Weights of a small audio captioner: 12.4M parameters, decoder width 192.
Rows from block 8 of the audio encoder of a small audio captioner, named by matrix and row number. Rows with one number belong to one channel. Each number is 128 + 24 x the weight over its row's rms, rounded and kept within 0 to 255. All counts start at 0. Numbers have three digits each.
After each channel's rows are labels from the 100 clips, of 14976, where the channel reaches its highest value: "top examples" is what is common among them. Only what is clearly more common there than usual is listed. The data: simulated sounds of rotating machines with and without faults. In brackets: how many of the 100.
# convs0: first width-5 conv (encoder.blocks.8.convs.0.weight, 192x192x5, each kernel summed), inputs 0-191
# convs1: second width-5 conv (encoder.blocks.8.convs.1.weight, 192x192x5, transposed, each kernel summed), outputs 0-191

convs0.167:114101124123102069115162117101110136140135111126128143168101120127145116114141139153051137119107111108154111160121141142116096099131138145131134162157101149156146141077152096135100137105138107107104081107141171113153171137117118126162115101133122101144163099122139087092120125092118141105154121149083172135136138120125175113149130064134110128137107202182105126131168108103093153147118157151077123120106157108118112142058114126121138153133124119135136114127112158133140117122149121150101133140122097130152131130111146101095173137139172136149089142139110156109150125136139107136
convs1.167:085137091135174143161119152145125134167100132088158154109101126096119146155120131097161122146116139086118082105147138127115135056082173123131142145097138130108078125125132134136096131101126089085142081173169131139135118136132140057088101116147117101121120098086111110088119125141122085134111114107144118083133084127091130108090118108139135119121118127123150112152082102113125089129122117082110117131164118139066104137135177122089083118116131148145126136115141105096138124102164136112125109118119131148144128115139117136080120138110130088104141107134099135133128119145114141126
top examples: piston engine (49)

convs0.20:116113082168152145150120118153142114171138185097136146141136107149101167097127171157162168135141106152120114132179097145142139120125189139124182141077119140151072133148159076140159147124123160103145135155121160124124135147132163106134111116116124144160105121152171104116119104147170138145114153077192099070192145148134161158123121125121142187123154113134117098114104137126123123096128119122108140162134137126166132096163115146120109153157138134129131124136136123107125147141141133141125112124135145146152125140109136111086156142113111119116155122113111152138134152183111109148
convs1.20:122117145123102157121119092069169134112120136142139084134120120137092116130133129143106126147106130128112111149101128122108123165129176123073125183070149115123114105097131081096126102132136137129112139101129167123081090080183115138134160102122142128120171124164074126135113130118143123069163129155126125123096127096173105130137061150128144108075111126149154144100128131123127146064160137164122105125094117117130151106158115120124155150193129087117158142131114114173138116097121130125107125121138132123127125145099131132133103107107122141134112126115151083155136121137128080118
top examples: quiet level (100); conveyor (44); rattle (39)

convs0.89:120128100112107135109133101128131150133119113124119129159127139114115102130188122133098066126086139148094142171127105139121142152151133150119143095138139138143128139143125150131157125163100176143134127111142132174137121135146129140185142141140109068135131128132128102081177137081148089137098135162144124131159162132128142119142138151156170109144171133146107138125133136155145138180098135142118125123120123117124104112126121080108133121124136101120186159146124148134117135116126076106033161158130135126111143164167126175118167139147154114174081122150150153156130127127172141096
convs1.89:122123119159149108135165110115111104168107131146102135104074067129134148163088130151110120157122142157085146115142178116084152111153153111154104088144121122114157206154100111121101153129126148127119092126139087152158135119134103086095092118134178149092120151116139127110138108185092059130113119124113087123130134115099163118125119095124152142129159108121139115149100139138088080135109129099104106130116129098146125120158114078126098146106125133121144130110158128083117178117120160156157172119112082110133133105118155134107129136142118138137126147120126130105118114108115115132
top examples: speed: slow (66); clipping (46); text has "clipped" (46); conveyor (32)

convs0.134:108148131129189137129152125100127129143166157122132112127113107077121111137128151133137126120123141106140139138151126125135119121153168130124110150147152113174108119105125115145119131102116135154105099139084122126149150129115139099112138096092129137109081110128127146084124147126106078066148096118179151125146130158097120109133102111134118152166177148152152126100126220122067142136142116101154168137126114132075081108145131099102102145090126165114127147128160118089135154106119155158160148145134126129176179159122101118108144157138167138132125147156107134157114136176127152135
convs1.134:120067162129126146140089137127106128077124114107147141134124086170090125128149143166112137140121094141147114127157126104093107112156108122102178108138111140098112133127106120109167131133126131123131108155139132122119125153127159156131152150122140085177101129108117086105088147138114094143142057118118143152111104136099099114113138150131111120139112124142126129124093109079159099088164099129104136114089102058152099155141093143138136120130154149119137106111129138168139109153094127112086121107155130089061142115130120096176119111094107103103136101068116121137116131128132150099
top examples: piston engine (35); clipping (30); text has "clipped" (30)

convs0.127:153152109163177146118093127162155088110128127128123127129141143144098135150106188146111135132153139114126128149120125118139109144182138163129123102130140097148132138138103134165154141145183151158112088088120136101127115142127120133173137120089113103120116132141140138125146184114122093170169113097186123137142149125162144143150142096131201168171164106162162141113107170132120120085090158122145133161099140118114136131198141119128128143160131103153133141076141138126121109117132144124120136115122108102108133130132150071118134138133122149141140165111148150180111127135118091091
convs1.127:101107151110106164135116095144148134085119108125129098143145064159087144120137120124115129141113154117104110107144114163100113141152134097064154117083123162115103103117125082082176166132097140148140087150149130123101096134154137095141139084151142141150115133148069119120136123158144121117105112157098133146104099100109114102134082135138149093083109162137149164126146126149126102105161118162114180107094096121169096131150111133106112149158134137144127164075136119144165110109077130106119164164145131124119119139127104124149114109096127128108115126143170094156128117130134112133
top examples: state: faulty (84); rattle (51); imbalance (34)

convs0.149:121109115138148169090169128187138138103093150101131110097137152124120112153172133101114174180090115125118158104110151138129125150128121090123131138110131145073128131167153098107164122127172124145181144126176129092096158141112108140133145105150165139135132085087178136098141143098145121116109160125130118133168152128132097134162117135103129114094110157132137140107114109126136169132128088120104111115077174121129107143132102109128126168137095090150097152119097128161139135114129053073139167133145111140136108102114167137137130131102119156114151106120112138137145129116139092137
convs1.149:162127172128103151169093154108101160166095094086122180114135125135120101131094168176156141177098157094127116121118145137130143104084103122111135138143122112139141113110155183118084094118119138120152099083100138150093147136108174149096131169157152115114152100084119113094136130154142123117140094134141161151127109111114130083179154107129122096149117120132156121140128151133127132111123146115103148124187119113159099133131135122162150105110160157093138129081133125100144104114157152121134116106107142157141109110108104093129145129098142079112104118126167140108145120142097119085
top examples: imbalance (46)

convs0.188:152098143119156124133118131163159159114147116114099101158129104145142102163123137125128140147104145124107144148101116132132135129111128181149155105160135105134157104097187138107081119189126123111111080144146149131157124141115112109156107162140165112126120138141098091098087110095123115102128102177136070168078135127125150122101147124123092139111159129149132128096112171098090146141119122118074098134102132127120074094117138095138117154142119151132142106136119131141125174105072105106115132134146103123093178116144119148177111106163167134146093126148121112167152132120105119096
convs1.188:122113135128120140141154123143137120137148114111150169115131091144133152134093096147175129171094150086155176116089190115119184129115131137201107091116145118143147100130118138157056126155107113170118173121147164156127098151152118114099102135169126118140133156125115170079148130107135138125137079163113101111085143130123096102120147085117139120113096134122134104123135128123083126166117173153118133108123141118110125151135177106135106099111108196107129124105139140131144125114172161120119144141144110125140156112106118119143106131144116133129108116107168092119144110132138095106
top examples: speed: slow (73); piston engine (47)

convs0.70:141130076090136134102078127104119159128148170142113108160146091145139150174147135147136176089060141133096147127099123143115145151105120139138106115116149120104172120132151119129099148177117133121136139090116121156141121112116119123137144133157131096127159135165130093135116123116081142113098108140146116135126132133117066098086128111145116113105156179127121129108138133131148111177093078108094139141146132112117115161124090059153124130133097124097128151154122132140131122123122114145056174159140139138117160126095131114144129112125144149162138075135143120104097061131131120118
convs1.70:090096119144126126121120154137108128161111099136140137081122104090106174126088150125160096178126101135121154113087155127133131114121150139140157083165159092147114154130126075115094140150064150126115149158148177101117122135117112119106096114148112137117079142156116132081125119096130140130143138120133093111122122144153140156099119134110123127114142111063126086141132131117114148099149189097118131147146113130134135135137103143170078127139103155117109129135156143160152166095124166125126162138116109142172108116140122128086154125160145150102097126069163135069131135115124113124
top examples: clipping (68); text has "clipped" (68)

convs0.35:146131144147112122117166121132117141119138091141109148128137129109114096138138149140097098154086150133086152168158161154141108163159096139154160182156136123155161109138176170141172158150163132151122114131151136127131167108154113137142128151180101069140154136122107157107126131060157104109156131148133129163124107145112132114148147129094124152132098133147144091115140151143123197149142108149088095122115161148144120112115136127125136130130111117107141134161137129149148127107113122078089113127135137169141089158096128154142137089128119122170072147099155130138144168111132075137
convs1.35:096151113161173144121094124140139130140085057081126122143112122139149153116131103091171126144142115117128120085111171135116173127094086149146132095107115159112127104120145122153155136120129143113122138171131132130120138129113150134110082162120159101140129111080114127123140173192129170126109147153106122121105152149087126145142114111155146110115124138087140118126111127074117125136081149074082100177118162099108130151081151107154122143125151140135110083137151138127119116121137127132177090138152146140149154120098116099139131142116151123090163119144115122109147069129126121097
top examples: piston engine (49); muffled (low-pass) (32)

convs0.45:150077130115140155086131130141135127131119154061114127118125135147168100089130181122122133121122127103121084137153111116150118128145075101098130112135091118142168116121077098095149135070129126147077108155116128138087118154096119127139120144142149133084097140140148114121108172109135118167178142143156176138183122088110106119131134125131120149147106138135057128089119156109135156104112090136073156107156097122127128136140137120080106139119133110111136155104165155117133124119127122088130123095116103111120170119137112085127108132126090119093096119144131114100118139147095139113
convs1.45:147110153116138142142080117136138116084163123153152160124143103180101145077136141120138107131129112140135138138142116091110077123138122093108158121129115100101072147163154100112145115112123128150135123107147148106134139124151129143058110145150074112172107152154123112086112109162136132116165099097108132145121171134102147136140106160117116108095104101141181116151116141108156114102184152141113142074141123088136114115157086132133154158126148157081123121092121094170156120153123150139091138086126142127065125164116142149124130120099132114141142121093157132125118124120142150116
top examples: piston engine (95); speed: medium (75)

convs0.174:126171157134147134140117157145139113120121140136137099133135160128121111148119111136175122133162141121126112079141124119142137132119153156081158108150137134113166120072079118145073128133158109145116130116180129087118138157124121131150114210113165151119136115103153181135137139168090115154169121142153134120120140134170174159114120123118137134073072127116138150138148171135116151107138140144132099121135120132097160134145165146147123105106151120147126132140124077117138107135163155103184109109127109095173086154105137125153128159083168116137149106103164118136148158121139122148
convs1.174:144128136085106100108145116120128143101127108150070156087107146127167112119116142137111098106091137127138108142110122133078118118090113079117070112152143141123121146120100110100062072097086095110166117135158123135138132102116091140145141124115115114130105135128136090132096092095119125137078101129139111090145138120108123083117161139098120140149121128113121117097129116132127130123107077129169067106111106142098100117141140140113143142127128116135135126125081139134146093103116106120095094157105081151161100145117138128086139120068136163144120107133121141156098174082107137115
top examples: clipping (99); text has "clipped" (99)

convs0.68:131109110079154121130104141152132124107120130117126137150110161119105101151114114131126090123067152119118159128102104107112154123123126178178117125139144094140156122113135175135087117195120088118123110106128158149141120123127129155136097149165114108142138121143102101123109114119147149157092089183083082151070106139161117093149155140099104125130178151155111113124094138111046143164118108154115105111111135121129124127093108120113133118120147161127120131127094117167116126128095116124091146162155142119094150113120111160148096130169103132132100144139092080156109139139112103136
convs1.68:079157135173174183136143103104114127150111116161121156132096118117123171164122133147165181171133126115117170109108123142135122128135159146158104146115125124117132146123113145149055114170109154152125160137150107117115126148159110103167128090153133167134171158111122148087143137123116123103166119132091071126106150136104162140090109107173151089127142124100121133119132149143065150140120160134127104171074146118128132116116164124147089145151133154138136150134128123111139149088150119132162118156136109158133134110114121156156133088136122144075128152156137118112138120129155089125
top examples: text has "speed" (74); speed: medium (69); pump (33); text has "thin" (30)

convs0.56:110121124151147121131149148126101113144124167112114101102140128117120138116125174167110099142123163135129139161162131147143123131146146146127151141113164091101139114140136087119203199103150153153095152191132144146158148152121165160126140146106113125144121134133118102149148171126089080129163118141180146150186126146133154136151137146118121135163112118127083132139113166132116133133150132134123125158148114159177104115144109131105106175117106120142140167145184115123125147130142151114103172115110166151160177158120132110144144134133086153127117143114109186144130169135134108159
convs1.56:162126171147118144089158092103168126119125123142130108132130088145131114121153126120106115091157112137134080123117108159123140147146126103041131135113158138131089128107124086078190113108183115132142125131141129117097079081156123126127146123155135133133136112136103141141123128129128117110179127133125137147119143087149117152112083174148123101090114145145136144124097145101186111066140122133146130121110112109165159119158101113139099140168133117096138128126132132166135130118120108127119136157143119092087110180128115141138152120083112147108150084102184129167134101128146125129
top examples: quiet level (100); conveyor (47); rattle (43); text has "thin" (30)

convs0.88:160131144118112120117149080111160141117149154100142159133109176142140109143113183141124127117153088127120153143155138156141110123174093188174124110129144127114171141151091137124172096129183175130129106120131160134136101148165118146185121109141109127136138168125154137099149183083126106121121141134132129095182135107137154143178132119133149193119088134147124154107139148168172128146132123175124142137131143137123115134152137131141156137151152123125106124096135077147097124108123150146141155151165151106095140129116144118112158118129153141128116126148119170104115155139092130178
convs1.88:127151183109111156105138095071172134106161117139138075138143101166106115096139097104134126137131135128112130112134116153144104135136149095102134148112139125106095104113134109100137126136133119151118134108161141100115089114186131135129127115127149136148141117147078122129121133137138139087133154178086106158072126093130129146115069140146109084073113138125165156173146135148133133127173148175117142131123107145148123097163095110125126149150124122113141162135109115142136127110132121096139128144134134125134106160112130151140102095112198134106137092145193057152116090129128128147
top examples: quiet level (100); rattle (47)

convs0.139:134110159146132145142127110153146138134117139107121166121160149190129130121191145110113139090150102120151120156133165118160084108120101122107124122131121144138113136122095096134170145120140184111124144136104104162103130181128098141118139149122130133155119165116153142156138167093147071167136116124151114110142107115112124144157147150174179164116152134117060127106149112094104141098110155196138145172155150128152122109083112150134122127143128130101151138128151142131117149156173089107088169108142094138109137124153130139169165127149080107127139144127146120118152150105105122134
convs1.139:132148155116100155121132110078157135106149115124132106116126114108107100121116090109095135105136095121144095127105104131087126170132132090084132201094161119120128103098104108089135106128141084133128151124145123131094065093185102144133146116137125138101157109155065131151114137132142115115141121162111107118111096070178133117120105132122117050099085118107143153121106127159149131103159130163125120121108113126129130103148124139102139132147121121129156126101104083137164104087112129111135118123117131125150107170120111127127136128096143128128074135115132065146150092130135103107
top examples: quiet level (100); gearbox (35); rattle (31); text has "muffled" (28)

convs0.120:139098135146116142094167095119121122104077086163076081098137120119124115104128132099081055110120131080130146148185133125127099080136146101133094147143140108142103144124119101140150146108099144135133125164108107116122129121127103164112124137144159106092099100098116101142124157054127093162137109114159160129105138138136120108171134125135160108141129108117135122134124134120091162131128133126089105134111135134126113103145130122111119115140098128121121138135131114099157151093129110083093100091113075130167174103135138134092108081143073161157113107124114126129126158102103109148
convs1.120:133093122147128104119119079097157130113123120105120129128118098163159121109160120123156117115167089159162123115106136114081142111112135133120156118149128129140114105138134119081114084118146147143150123155113144132128120126139159135055118178146128091148145131127144118115138154175086159108139112122100131151147125133091079110141119165133107112127110114096169140129188098071155129138147181137074109084179121115099148137151097164173106116111167116118098106125091106141122122148138125131127114116130133131096107115111145117165099143079155098134133135066126145111114102136094131122
top examples: piston engine (74); quiet level (64)

convs0.90:122115110121076099177132167153128113110111094144117117112161122129094110128120080106157085123117155127160055149129130103174145154115084152069112150133104056088143145092156099123101153122125122147128172118082136121103109119129180123153116136120127117105116142171133145159141134153074147125136136113090120134129116127175150116117121131125089100123148107140128127151129153095136096109145125116153184138126131097122128121127143106108136154172128125125122143119124127113075078141137158135090140134150172102134077160108141123092124118130133116112106131143131109160113110135151137146
convs1.90:149104096136131134099158103136118125145141126117130115115127146122138119170164183115127063114191099081148127150111083094125148135161122128154109133104103150148114072138130125091113114133182130129117089171156144179107110143120121105135115148169098087128112099066144128196161184110058154125151124161129108121177137119136143108168122087138117129116139132107126144095123151136148142142121133100135147155136154126125164137165131160139116114141126121151112151119135126131103167118154104117136164143114116108117145120178137113157126124116156151135151139105128139157125152133134123108
top examples: state: faulty (83); rattle (52); grinding (38); pump (32)

convs0.54:128143137149140097104079122121137086172119113138171090111166135151099140137163126107130124112193105115151134076114140124129134117112108146135155122151138105144083134137105127167122141165154127124140092151129137154131132149127116124116101109100139169094059157104117158105136118107097110137188122142135136112134141139094121120147115091126152155133171122132101161133137144111090129127150168123131123158123158146128167139138098175144106150158144171123127152129147147080122153141147157148162166150118092169162130121130129176116164133147085081121163136137100099110133130172105103131
convs1.54:143129162113078113137146127101102108104124136122086136117114136129113097109096085187106117118095118134171087136132115134083130138127128127127113134134126116119140164114072139125120090122128091106136142121147114137113107090124123149126168109109093117104147135128116083118137103088152121116126082157120145106135089101144095095111165123117125114164121136134072117103128089117120113124116083137140089106092126087154060137120106127093142117150102111099136088110081084155147079095098128124114074135128109176140130115107110090108112121133124126100090132125097095151107142119144101095
top examples: clipping (59); text has "clipped" (59)

convs0.0:159116122129090110145179122154109149149144152097129127111136155134088105112147129156103097146090132115133156155173126174130116147151138104112118124136134144153162123153144150148131130130138082105133144134135154095113137108167131149156142134124148115101118069164118091137097146050122081121161084145127127126145125124067125102127128127105111117166053167136156091132137131116141162153150084122122109106141138147132084153122143123120135163118117083134129152138125128147121164071111119108080114111157149151116147159069134154114134112112156117157112131117140139144144153094127108114
convs1.0:062125147135129114165135122132114108132119094154170149127141100164102140120138125137171113165128113100127094121074119141123112136098108143090156106110166155133120098130163135103149120153120135091127134156113131134112130164171173128090119153125151061146135100147098130102112135152138165099135119106130159147106089135078147107117123131136142131137141143145163134140135106088147137150126139167070127182097162134115145187128132127137160107128154143114124103136118124166109133123131159162122107080175171129121149123149115072120163111095139117119115150112184153135142116154131151124
top examples: state: faulty (86); rattle (52); muffled (low-pass) (37); piston engine (36)

convs0.161:093151107102136119112132122143087105121157116112103135152128141083124134132153144135078129130177136107104091107159110147075158105134147106061148135118115109103120130101121150128180135149115130120150118134129140114125099182093073124132093117136182138144105163074091162113105103151131129121094143158107109137137136148151131089128160083130123140158148155113143128110168116148114091128103158156082088103093140183127130121088142125076120145130125113128121132171130112128166074110112119116165133165100108122169138174146123132091120114127132121124136131144125133139120127108124113145
convs1.161:139107105163118119057170088149134129131122191125153133091146128040134138129185148116122073140169090122146109141087122088141133135094119093136125166125142128151146092133164060094123113124148074114111118137150116139131105088150145120111120136117114122114129084146133115153156164103087168106108112142151112082118110123114096147155124126122155095103113124137145070098087145125168125163129114140152160160112124132130136136151117121119128111106117119103127130106139137101151099129134127129106135103109132141139127155140118123121136117128159131115126143105104125081134137070135131136
top examples: speed: slow (78); piston engine (53)

convs0.169:130132121154083127108132119116120129133100081125112104111087112125121144102126119123144074106173125096115119149088130105126106135105156092097092151132135135114094155142137132122059082168076105121147098117153128077164171113141131097132147142107077131125124132126127192132102123151130150098153154088088169129153160149155150155116129119137086132134087076112152125124125153130132111089117135106147124140145176131085101122127141139121115118185153112130101135112112105109132127122123162123146102109124162101161097144125135105065125106118154144145116115107124163125154141141126162128
convs1.169:134070077153166110099157104115120152141150123118109122095134134094143113166179180107147065132186115086121131150130107063117128123144139137144103140124142145143122091134126075054136116119163156128129068148137134149139116116130143117140122116138114131095113086081154099174145177114060132113131111163130126123168108120114131138175115094129128146138157119144127148131132124136145153141119096091138162151130120113124125122168086164116088133140134136146107135108118103119145159116140127155148152136130122096112154113156151110125122077134139145131123137118117150134128124126099140138
top examples: text has "speed" (81); speed: medium (76); compressor (52); text has "clipped" (27)

convs0.113:126151103138121155098153128114070134148139147142117091141117139117108136141118146148096097133174160081152107164141121133154083111124169114124114154166171119145190138078160136115109152115119140132145070146115101112132116150146162114135131104098121122101148076130123087089130134098160113163130145133127126162134096135103155133164123107128117119132085142134148117114170153141133134153121143147098168118154106139073106111132117111093088164084133099116168131142140106125163115095129141118116135113076119114154158115157124159114129164094125131136130147124125184092133148169130136168
convs1.113:095101105134153137146145133109097146133089143140137128100095110137107092111160147144133112160125105138156107118127138125120117100120120133130172139149122130069103124156111113153172139133107116133152144120131168122119087111112164194087125161148124094132154151135140124135112179165125114102160090140125153127154054142096125134162111152114144114121126114144133146108124102100169149127161148072100129130138126086185132169177086148103148136143143120103175113125116106136180129120159137103122088108155108113101141136107118116128117101080174094117102148100126138155118124109113120111
top examples: piston engine (73)

convs0.60:122131120159144168157103119090107113142075124132108109109085124119112185131168159131112153135132154110119098138137142127105139096168137139146174104147142123185130113124167143119172138127112162109156131133097132111149145140162109115109143122141129132119075142110140144065139105093138130114135132180142145143159104169078133141122117122151133124059107159125116136119168077122137112130112141196126142136134125132117180105094068143119107140131133117119081156155171134122113119134137089120128133119098149120125139122117122140114130144115147105129116128167144154149138136103126120207
convs1.60:144150119143112117077141093117141159140106153111144080107140097095126129132168097115106101132178077125141123153084121071141108138107101113126112161119144118149126109122162055098123102119111084109076122124118144150126126109143153125103146144107128142100130094130135115135151110084143160097112132173132115102105113095106122158167115114108108126101093095112139089072109146171144133144137148144134163113132117169133125133112081140122165107107087092085161134103145101130144082134134130146113141097128154151145108166121107136110106141134153150143145132156100104108149124096109139101
top examples: speed: slow (73); compressor (40)

convs0.77:141099123100130109118132107133116133103120146138124128129139151089152112124116174131079150160070142122117145150127129115105130169106124151109109105140092133120138105095132136105117127140105103130146127110094133161115101122131081131125170143144147079113146118133092080105142171074074106133148106138164117134133154107111098082113142135141127116117151141148114126102104120105141147139135099116077101136123156098141089151131147063109122108134147151145164119135120090131160139120124086086034137132142097135118152144126171135137132098118151147141107076096133143096114161166152122108
convs1.77:132095131111107123106136130123149103154105107128122159103132097164128155078090110131134129118102118119150156106127157153120138130142120110154109076159144099155158137124145123112130128148067145131115118091063112152132099118160153125092128175131096138114098155158150140073127091135153128137097088114108074136095145125169116107142143124099070133131120107116147119152115106110117109134112120120123126080138086141094130122188120120143096098100116144071095114138145127140129137096124136089114166131102109113112095148114121178118137103146120136131121122060152133117128088086130113152
top examples: speed: slow (60); clipping (49); text has "clipped" (49)